{"train_examples": 39062, "encoder_avg_pool_shortcut": true, "text_encoder_mlp_ratio": 2, "text_encoder_layer_scale_init": 0.1, "text_encoder_positions": "rope", "init": "xavier_uniform", "eps": 1e-06, "beta3": 0.999, "epochs": 38.0, "lr_schedule": "wsd_sqrt", "decay_fraction": 0.3}
Rows from block 3 of the text encoder of a small contrastive audio-text model, named by matrix and row number. Rows with one number belong to one neuron. Each number is 500 + 50 x the weight over its row's rms, rounded and kept within 0 to 999. All counts start at 0. Numbers have three digits each.
After each neuron's rows are labels from the 100 texts, of 14848, where the neuron reaches its highest value: "tokens" is the input token at the peak. Only what is clearly more common there than usual is listed. The data: synthesised imitations of 52 everyday sounds, one a clip.
# fc1: MLP up (text_encoder.blocks.3.mlp.fc1.weight, 256x128), inputs 0-127
# fc2: MLP down (text_encoder.blocks.3.mlp.fc2.weight, 128x256, transposed), outputs 0-127

fc1.151:563454516505577511502538461448469467509470538526559539512476442505400536503485508501473510480589462537540508427485435417500479545468502506513504546561445485469561473435356412452483543542552505493537611462577506611447497536543609534502449605439501426433489492518456552522550494488509473487547566445665444485487501422472554481602542494564484552437505460496439493581523510509479411518458
fc2.151:471536493530549569502565536591489458503558518456491557519612497493527513507432458548518508494540522496489555482552499562472415513489495480503456552529524523499530475357354487464648411486504482441477601479516534482555548469515585549315490516406485465533444504514501593520581525522530477487483495431502461468537506500469503567518532521552421472500445420493499433467540497453511526395447
tokens: "with"; "quiet"

fc1.200:423530557527481615501474556508531556468442507559507524435528473487505456476517569558473471561442528586519432427428490517575513530517545459432592517487499632487509516512500553567373474458539564380476484459491551447519509492440493567526507470459426578501455453591529479501424464516429497409437378553441497533454572563508495527453489552456507458543462525516566502515419526488593522552487
fc2.200:488454526555507565551366493537583458516482527554617505513394518563449582515473538516488466557455494508494401457492493493529525590500489500387472477501487587551515637431488486480431508526545535455544396514502529490501540528498537470536621419499535529576467518466546466482440422511442540456425469531506504494483474447519399583470485551437539517485432513473528433534482500581561457603495
tokens: ","; "noise"; "thin"

fc1.94:536433407523492501491579500463424574412494515414578434548533489491480448552481489459451520462525457382460529558523562496494435508582435571530530480500478466542462569509462435500430512500512557645480481555545474453543466536456447444572467479372451546612464479490379482434528390488461414423503531543547477485464487491493513524513528530545451609529540501510523499503503486419453470479516
fc2.94:515515509533507526499523509495391494462564479512527479462522558583536460427493451551505558488486551399449514536491439522431501526517457590556566478529506602483466352423496528523459529538504563524497502527531553514483514462527492508574420400537380466490467463493543470452611524550549519430555584443474492437533525441494643556520459428503442475478576416559587525417479518447494551494515
tokens: ","; "<end>"; "thin"

fc1.162:492474564532525488466537522507505523472544433501611444484382454385516507550477535582433594518489470521458546478426545534479464405489488516578556519514483574432473444614505543563491497512472551508540519507598500423473476521482527584545467453605510522544499507638605525455453442516467544466474478521515484478509591482549486573441428437516547408493517467536487546492452547423457462536406
fc2.162:517425427468601382448565459436539449500429474514556565535540568509570447517423484552414550504590485431438525518463543429384400454463488449459536468431461559433449476556584607490444504435425528495514616476492523472441531453495484479510486523591560493475537485525485465454501491512537508474478483534510547552569550510548553493532476527530427537513574605582451511522514467491489539445491
tokens: "a"

fc1.40:486487474510474561486445540486548598432455445541518484562454507515581402450421566515451560478383580490514436472439468545576421480558472588542544466459518597462451519514515533522526501459494490443564500428497476475449496501454467558484518419558486575583559493522479500502529411554444452465437523553432578504489557430575482551489527516449532428556488548539585574532483391467555448537418
fc2.40:496459435447485425582451492497548479479580481548417535519418511553449528501416474470483517553519460426420452437439460389494491502486495502429458468406539568578537394471534493557517421525539527472485510488420511561526483534495499455562549453566524576536464517437529477497537491501466450504469427556517534553533478509445463582405444504477512619605417515494518530480411568590498427589535
tokens: "a"

fc1.12:526566509429491482464551446487511446523506530482430555506531424461482533498472515476541464412593500498532538513620513430440438481425498484504431508497477387495534470467376436498604482565517489559493582509494502520449499466553535551481474484461551454522527597361448567488499513536527535549599546488526573450522390481492602458571522422574504524456540448507491403505504518499426538454420
fc2.12:533572464431544460488592517470524486497542476464462524496609434478602506527436515502432469463609429522471623480539539462537506401473514456457524464481509465482535438533390506543637470500518446534548629502445458437498489501503477517448433530530509453472486480438486527489552396541514523501480531516489512527543540559499658516469558508363506517486520410499522449496574476420518469519522
tokens: "with"

fc1.168:560631508553576569394602494397520464543522444434466463543510459487445448505512479363440530476553493482458534514542509507514464531554451448487448535484481407488506479485404454478527517561497485550493519605516536465478525484558445526573436457473502527529539538414396498443524493601473599486549564571493572514528443475412553444537517465534433478464574475488526434525577491487513566515448
fc2.168:517533549509539508513553555414445502483464506522472506446563498457456525487427481550499495551603513480541556503560478526445562493437542463519517520519467513442476408409365503523608477484517535538535548570524546384465452524525455549522408518499614493524516553504443502429479469497518559472444512580501504427530499481492677524536493411480483492456517342519545455565516574437518507450481
tokens: "with"

fc1.219:567597503468588538443597503409546472524544556448447548523509385461470507496492516441494468464558419549547511443579530449483473444399563404563497492585476421430502442422394457528569421541491522535487579480486486451479518491575503545525488517518518497500546580437416566477455480538533533501483582549528513479575432555520543489450512430529455478400553487541481430537568522483429490481508
fc2.219:516553513505589524413561544447522483404498518415531512494468440444549511508428464522538458483596582515522553530547506544402538466450526499572548474541505438456450394483416506462621498423439477574507591526461501423457516451553490573474477499483643473477533492461494509487472584443493536503477525525520490479516438442506575463553464505585468442431511428514565560547590490403493510429469
tokens: "with"

fc1.198:506536554497498502502568397529462479540484569501491552524474399462448525549525428501551500539576462487560509434552475504436517544494520516609400538552525462488557467468424448488523460596567514513542589473617588528503436544521562548531474597456479468419493546456525559474525498457460470505548527496537482430500494514435517476474494408601462478380536468623435478526547489566393486466450
fc2.198:539449484463513454531589506457478510411506485449472525527547489456530537476503521589425450425647535492509597503513477491558489562465442511561533480523473368452558404397422381550533483505519516562458513508473493555486491462518642461451439522450531489476507548414518531497463561509520515492493525456556426561516532438598528551479626479564535532463577447500498453485553505460528517450464
tokens: "with"